python train.py --arch="vit" --model="image classifier" --dataset="larger renderings of crowded toy scenes" --train_examples=90422 --image_size=32 --crop_scale_min=1 --horizontal_flip=false --translate=0.06 --color_jitter=0.2 --targets=["count", "largest object", "light from"] --num_classes=[7, 30, 4] --norm="layernorm_no_bias" --norm_position="pre" --hidden_act="relu" --mlp_ratio=4 --head_dim=64 --fused_qkv=true --bias="all" --qk_norm=false --parallel_block=false --inner_norm=false --patch_size=[4, 4] --conv_stem=false --layers=10 --width=192 --positions="learned" --pooling="class_token" --mixing="cutmix" --loss="binary_cross_entropy" --init="torch_default" --residual_init="zero_last" --optimizer="adamw" --learning_rate=0.0012 --beta1=0.8 --beta2=0.999 --eps=1e-10 --gradient_noise=0.3 --max_steps=9800 --batch_size=384 --epochs=41.6 --lr_schedule="wsd_sqrt" --decay_fraction=0.2 --final_lr_fraction=0.01 --warmup_steps=290 --weight_decay=0.2
Rows from block 6 of a small image classifier, named by matrix and row number. Rows with one number belong to one neuron. Each number is 128 + 32 x the weight over its row's rms, rounded and kept within 0 to 255. All counts start at 0. Numbers have three digits each. After the name is the row's rms in percent of the matrix's.
Before each neuron's rows are labels from the 100 images, of 14848, where the neuron reaches its highest value: "responds to" is what is common among them. Only what is clearly more common there than usual is listed. The data: larger renderings of crowded toy scenes. In brackets: how many of the 100.
# fc1: MLP up (model.blocks.6.mlp.fc1.weight, 768x192), inputs 0-95
# fc2: MLP down (model.blocks.6.mlp.fc2.weight, 192x768, transposed), outputs 0-95

responds to: dumbbell (41); sofa (33); largest object: dumbbell (33)
fc1.384 101:132120154161105093134147148109086100111122119128086178187096134179103109132129184188155163114163080092138151139167121101129139100133151151111127135135086090139137159120132140199118124136143119083121099085162137095140182114116076132104101191126092135120095160070136126118219199131197110111
fc2.384 111:135147093131121176161119121132183109127141110122128110115130102093074122099212123170075131159091060173137126171113112164151122167155104123107061109129135169118093147116072046087081142178115104107154107172175076137136137153076169084159099098132140125168111169150188111107105098075136132211

responds to: lamp (37)
fc1.158 084:127116152058162150174168184112179112148140123158111138143117198094070144110095155136166083160130121180106120090172154160175144179148060135125126175168185082170099142119146164072155107159149155092176103128153167084135133157155093100087102179112131141112189089150090124125076149098045163156
fc2.158 091:115125078183136094143081137116093120084144141131121080091174113107135187127144146123144087105142114110128103048139119129120134106128120140143077157087163148205158143154172152111118129083084131130147146136119099115107115148114125129185082149164112177187153131144139096141196154177096129116

responds to: chair (34); hammer (32)
fc1.56 102:117163220184128122128160106103185166155137113152115121125118200159052114176100124108113136147105076171111118169099183145048182133122153127123143187095143074071119140172105096108152171098141097195116103172126187078166127142129113135159147086115179149109173152106124120103130122122208117148
fc2.56 106:113129097123178079162159120101131093163131144117118145165092151095102145085165183117116165183088125142133116171153155094101092121095154198197130133156144066144139108081149131133115078131125172130173154123050152144126091127078133109185142167124161152128147138119166103116114169114074112075

responds to: dumbbell (64); largest object: dumbbell (31)
fc1.369 104:117146156088145086139108183101139105154081132133131076169111114104113106095105142136119153075147157088114162091145132118125102123160150110158124195157044170185115166152141108112059127137125121163097141101146099090144143122086106121178074091115176096094106161101104151164177134122116072124
fc2.369 098:103152133128108150165134131101121123164174128052087118161139150071086137096134116139114163107133155089068145097131111141116146127132156135095150102122075173079107142122174114162162119178129142095103122154102141092115111099150220089134109112091111145171072111149097129164188089138137133097

responds to: candle (76); largest object: candle (31)
fc1.150 102:085072108169157074149108119126115138149126100132123100113088120103136110160104082071150172117089118189138143111078116128157084160181173167135135093121132107135110185118122130141149114033145150098073143089144162098125126163136066120150118065122100107153155164106087111120150133126137120123
fc2.150 097:138190081149142123193107123167150100181126108131125200176109093083152108166082153145114106118113121174105114128093126140111149088182171132073126091151120143162117112101139107141187167156086127150150084115168135097095121153152090105173158131119133160127142126141199058222180130126162088083

responds to: ladder (35); flower (33)
fc1.356 101:154163164123119124114090185115152133142205115110151119057134119175154151164144132142148122092129142151121150111104108115136176113179095130143136124101032122106085133114083103110086138154155113097131078118113119156100170135125082114128124116119188159140095141104120132172119108107114106172
fc2.356 098:201135097129141104113097127148102118155122098131108134132100112092155176152082124126173161113153175145136158155108152104104081093107120168131072121164111131123085087089129135132100185124087182167097113132072173167129156086239142135090098129154104156114156101105184195099165128062148154114

responds to: truck (52); largest object: truck (32)
fc1.153 105:154092127141068121029127164132140186146142125116087103108088121125123055154111108130093120157106141150082143057102082189191116158061175175083203107152206162183152164119128152110139183072121129152216146119129121141091139127123107140120108147202144109126127112113069141133106106148156081137
fc2.153 104:120118217149122066174147106129089144160102112109164110168072155127142156164117132145129039128122089095143102052121115093046142111085129128142089165173099104102122131051104154169164167142120076190132118141063117118117173123151131118130154144123160112153086193097163087109184145090113123145

responds to: chair (52); table (34); largest object: chair (27)
fc1.274 094:118156132186102151132132170141165169122069086129115119149085142138108159132096167161080209130152092155147181118111135154117178165116113079155124097126083116139175148064162128170174174092130144100133147174117156091106109163093111108142113103107080128107145104130209143209107119054202124140
fc2.274 090:148188128146127128121133134154123127037084145118143105119141126147067141145130136133139142105172098113105182114142106153097159056113110194146167176151165079123108134145177193123117141104139099191128123110101079158146089122104140164139112063107103150157107080162144180083131097148145163114

responds to: candle (64)
fc1.302 080:110073191130124064107110084094129122123133092089136103133082125129124141143087175119074223075081089068147172178046137126127130181153142134126144099102096114144097155138160122111099121132129166145092130102133109095079127162096090156170109087151116126097123153154102130106090126057099188167
fc2.302 091:126057126116068118088094116096128149131152140050170119078123114156083139135165118100160104138158110178069119092081109136124126139189180133121138112103128174119147128142149194117129097175102140149118156164076116115141148124123137113124152150066054134118122131126117140132188166108068172123

responds to: dumbbell (49); count: six (47)
fc1.326 098:112106153091104143182120169084150131152153115173097120112086151100106144162153148180131107064105088119087119125151086075149130140074133203145139153129074147134125132133152071065111136090138186083054170072175074115107147153113067080110111130130146103134136122149087129194136127133142106122
fc2.326 091:105130135180110154135123087095092109123115109104166162134024096206132121131105160138141108162116130132151089153099111094153095151091134113127165150178160085151074174093108156101137165102116151099111137137132174108158154138100143156178140090144074094101069129175192079075129163246159110137

responds to: lamp (73); largest object: lamp (47)
fc1.126 098:144119079091134206037107109144170174139098054169176162085109148082113135174115148090108165112142116128107126159131136104137164156088137147156183069052147162183096175149170117162123103144130119096107086142186148146083112106134158126103093100173113111108111174168157098158072086161157156124
fc2.126 095:084145134130149084111130109121046076136102156110106135097141098088150150191109133122154183119154106098137135147108131158125129095121175119124140107121062077151214100080123172188152112120117097199107082103123084147106173084158134119106170127110171183142081107100157104172121173109134175121

responds to: light from behind the scene (56)
fc1.516 098:134114125158144199145128108125133081138124074152084150132141142123085125170083119175127122119138111113109138119159140199114151128140070137080141114125076142203137120175141135069152081155133129160109188130149129106182171178149130091126133116096127099116121110154154181131115144087174176081
fc2.516 104:089124129115159129101139087159112106159102133133147168129133167149077159147177161112175118160099109154118128119076076128107197166084136125143077123185144129163108097060090137100143105116148138139158102133114127157119140098158142132163144089092140062098107126131169120211142142122096097157

responds to: candle (37)
fc1.699 103:115112155084103133192112069133085167149129112111164157186162103094085181111095137118152127144117123133130147084086139114149104104114116070102139138117157135138093147088104097138195173135151178145117191128087158139133081104109137075133149126078146121158104100123090145064112105067154134138
fc2.699 104:157093106117074164059105054179095115164149081138141121137070102098096110152105105161141078081117059150105153145124079111129121157120170183097123109122115081124128138144162104136154150124125142066141199162091172124132203139101061153122145130115113030140149186097101117168178151167123148134

responds to: chair (51)
fc1.737 100:137122123140124105113162159145190082141105187207089167165132163178108148145116107123144141109193140075117119077070167155118116169134148114091108090130125165156146154166172081145067109086109101201150125096155147075107127106141175120145084113125147113156140135096101155174127114112121137101
fc2.737 110:151137090035163132135205176083161151130143142128105177084155090090153114112167100101158126115114120118091065159166121112177191094147108169129155088136114100120135123132093115159106158163107156129141089174134158156127117108078120105143174100104104146130076142138175165104126193121148101117

responds to: mug (52); largest object: mug (42)
fc1.5 101:186087094139117158126127090141159087122152160062176146089123088133113158138151176157202123120114097143147111105118157117171209227105139160107130109040098113184125195163104153165124109153127100118163121098124091107145124154098100102143126119088193061134105143173180116091115158145110159152
fc2.5 094:132092144121138134126141121138187140128145136111165192147127171164112146059144142199103145123100128110115144169199103101128151108173096157151115095164127148127228135101106094128157130120134107186121121110118174141126123136151140096065136183060117129167106114088105076125142082175111118150

responds to: mug (69); largest object: mug (52)
fc1.261 096:133111091129063136181162106111125160159137131100142109094152060134091179161181095121125163163125120105091191158126134205114178121148160129168043164056194152114143165124191119109131092088098105156079122086178140104081152068114186063155083171145187107156072125202172128122140164160118084127
fc2.261 110:118103112081168138101134140194141164132127094152092148125170117156074113126093091125081125134130166100115187108135129085098104069147091091119155119127087119128127175151178127137110119178150051106091089112117086146121156150136090086187106139112096092150135141123115146141170124156043102131

responds to: ladder (55)
fc1.289 096:142131118130151149124109117097148131114140093117135133111110161112037090132092149110097119120090076151128122157156138110137098108151102120123083159214116118142146162077135127160094113155136095135113165076140174090140150071168122042148157108116106164138078130107148102147135182076104157138
fc2.289 095:080159150108134168108154096169125159137171106172154124082124093090187128173132128094112177123132164075138185160184073162103127126100125089144100142131178061134165101167082104184127065115111085132083146078169130132083146120074130166138093085115137123122109082128132154074114103057130155137

responds to: chair (35)
fc1.621 099:145128153103160144121116156087111100163174066144166128191135067097129107111155133114111161105100162177135106196132121128136128104162100143110157118083130149147102139163108067194110110161109208181161144179222150110102084081044132100130058132157100076166098085103160126169114166064098178096
fc2.621 096:111128138080080128104122159190127199179144111101135118112079144118096134105128099133110151121162143118110103104132127093111179146163112119060133222148156095108110117170131132167134135103092138111125136093070196096134164089232142108109093141072102133134134149117156119115076162131184100131

responds to: ladder (35)
fc1.23 099:148089131132117137036130139125110129136167158124141080127181119092122115146109143103096098125115133170155102161152133178099046088155071134161130152151074149182152143136119117117134130116136178187109210103155144095136113106101123121172174141139107132116131118049115118142111081151093136162
fc2.23 085:118118091173117167122050146081161105149125199135148132097160176145160124126149138084097178121110126132182150082118128155114140107144169102121133087160114105137182103147148131103097120089105145133150104139087115120153071092146043149086082122116148093130104129133116140115186146123134113079

responds to: truck (66); largest object: truck (46)
fc1.401 117:178138132131082174113123141226149170148165076072119171123166042162118154160085112119158108116151097171186122159139112120158151139125133144107174137111098124124105135122197100167115106051117153194159135140130157169075145163124105102168068055145152105093093108094131106155160106104100105134
fc2.401 123:129118079150119126119177110122178130124179204143125130088094200091134161129159160140079182120113068152106104117104124147143167134154108150056122197136154150059158143125142138160125119149116116104118080123150081110108150154162073131166126159145143132103127142124159076076086187133111117100

responds to: chair (72); largest object: chair (40)
fc1.638 120:119186138157068113088095187115094133138168140149182083120096090124147140112128109073098164068125113164152161157079172141087168104134164130114135092138122128178062139136076094214136104063123144143075144094124142115059106142138134127080122088153138139197108114126172119155142098089156163103
fc2.638 122:148066144159096171125213136129095183148120179137129152117165168119051141156174084162117137089123143113178134132089135102127169171075168134142128110072127097128186138140194128214129137124131115132110104131126088138127088081088078114131089114064108121126089114112103179115124092143140206090

responds to: light from behind the scene (70)
fc1.50 101:152149153144141104131067168108141104134137118124107104109114112156071151101084113168166151145110115091131109113139083122142103101113117137128131093143167051122110153131159042136111112123123167054151110134226185130114138128153064116072135116130124153096127145147133175160144115152112191152
fc2.50 089:150136067083061102096086098132160151107152058138113150115092077115058164112135135102168118137054124131139192088148126124135165123210128135107137083126127133113145134108155081109128026137115070107127105116141129096080103163150061123139089162147168091153125094156112153126138067137109155178

responds to: lamp (45); barrel (36)
fc1.256 106:089172086156140114113185130139125083150162131147094111109101117142186173048131146137123128127144108107137172165019077109106125113184145094119093182128158090155161145107114094059088113168158149116115169123032121134158118114096125107105165151174168072177126146101159175134157103131120110152
fc2.256 095:118070132099169135163084188130095190162140137131111172147116175140107085168184135073092147110127107147125118068109146122155121165124097164094123085138126095109139131181111119156138118149119172099129114127159101079179139117132139126160144125052094110179090170204171167090144173133176141083

responds to: lamp (50)
fc1.576 087:153093103131148157089130134096158140138110098179152074119182144127120134116171123081131099091137144104047099116153130117134113117156096111113117107183151095118081146162178104122154120115140144126165183137130132136142144083105069122130090115157164116188126063128184142196087113138095123187
fc2.576 095:165124177112135104081072184139163110127127193134102044125165117142126155116141126186162104129175138115174111089103142089112059160104094181147092055074154151103190136070133154157194136103119180206166102131119185142135114172149141139150136132124128126182139097140108173162143197103157138123

responds to: truck (60); largest object: truck (40); sofa (37)
fc1.336 114:109137088110157104136112164128182109154178146175117057104113121077129042159127138143114147102145136115076109087168131165128093093103142117090152135204106071104149169127161075038111127130117084103099077130110092073155146111110091106142108179104173117077160098163182175141082137133140060107
fc2.336 116:184146157108141120154093148150160149162148141121131141100132075065117110160094108124106109119107101161157095121123150098079124168102110157105110132124098147087205136083101130164111176109099137168070101153125093129107227109112088110168221122119112066147129137111129075150126116117162167132

responds to: truck (48)
fc1.697 104:138142154129145111112170113158134144160123116124168161125159125166067082159141156138136159080162152150142137091118109098115152137138158162119069184116138159134121190157141128179157057158122177107163096139143166122151134139108114131112106137094109141128141199086027130184114125200105087077
fc2.697 103:144171105180117091143153171136120186144121099125113144146164106113137150099119127166133137069151130121157114085162115176141128099176169115077119113192091146110016143071190091142179116108077159142137142176116111111108146120189153116130076145161163114134115131092086103130115142152150147098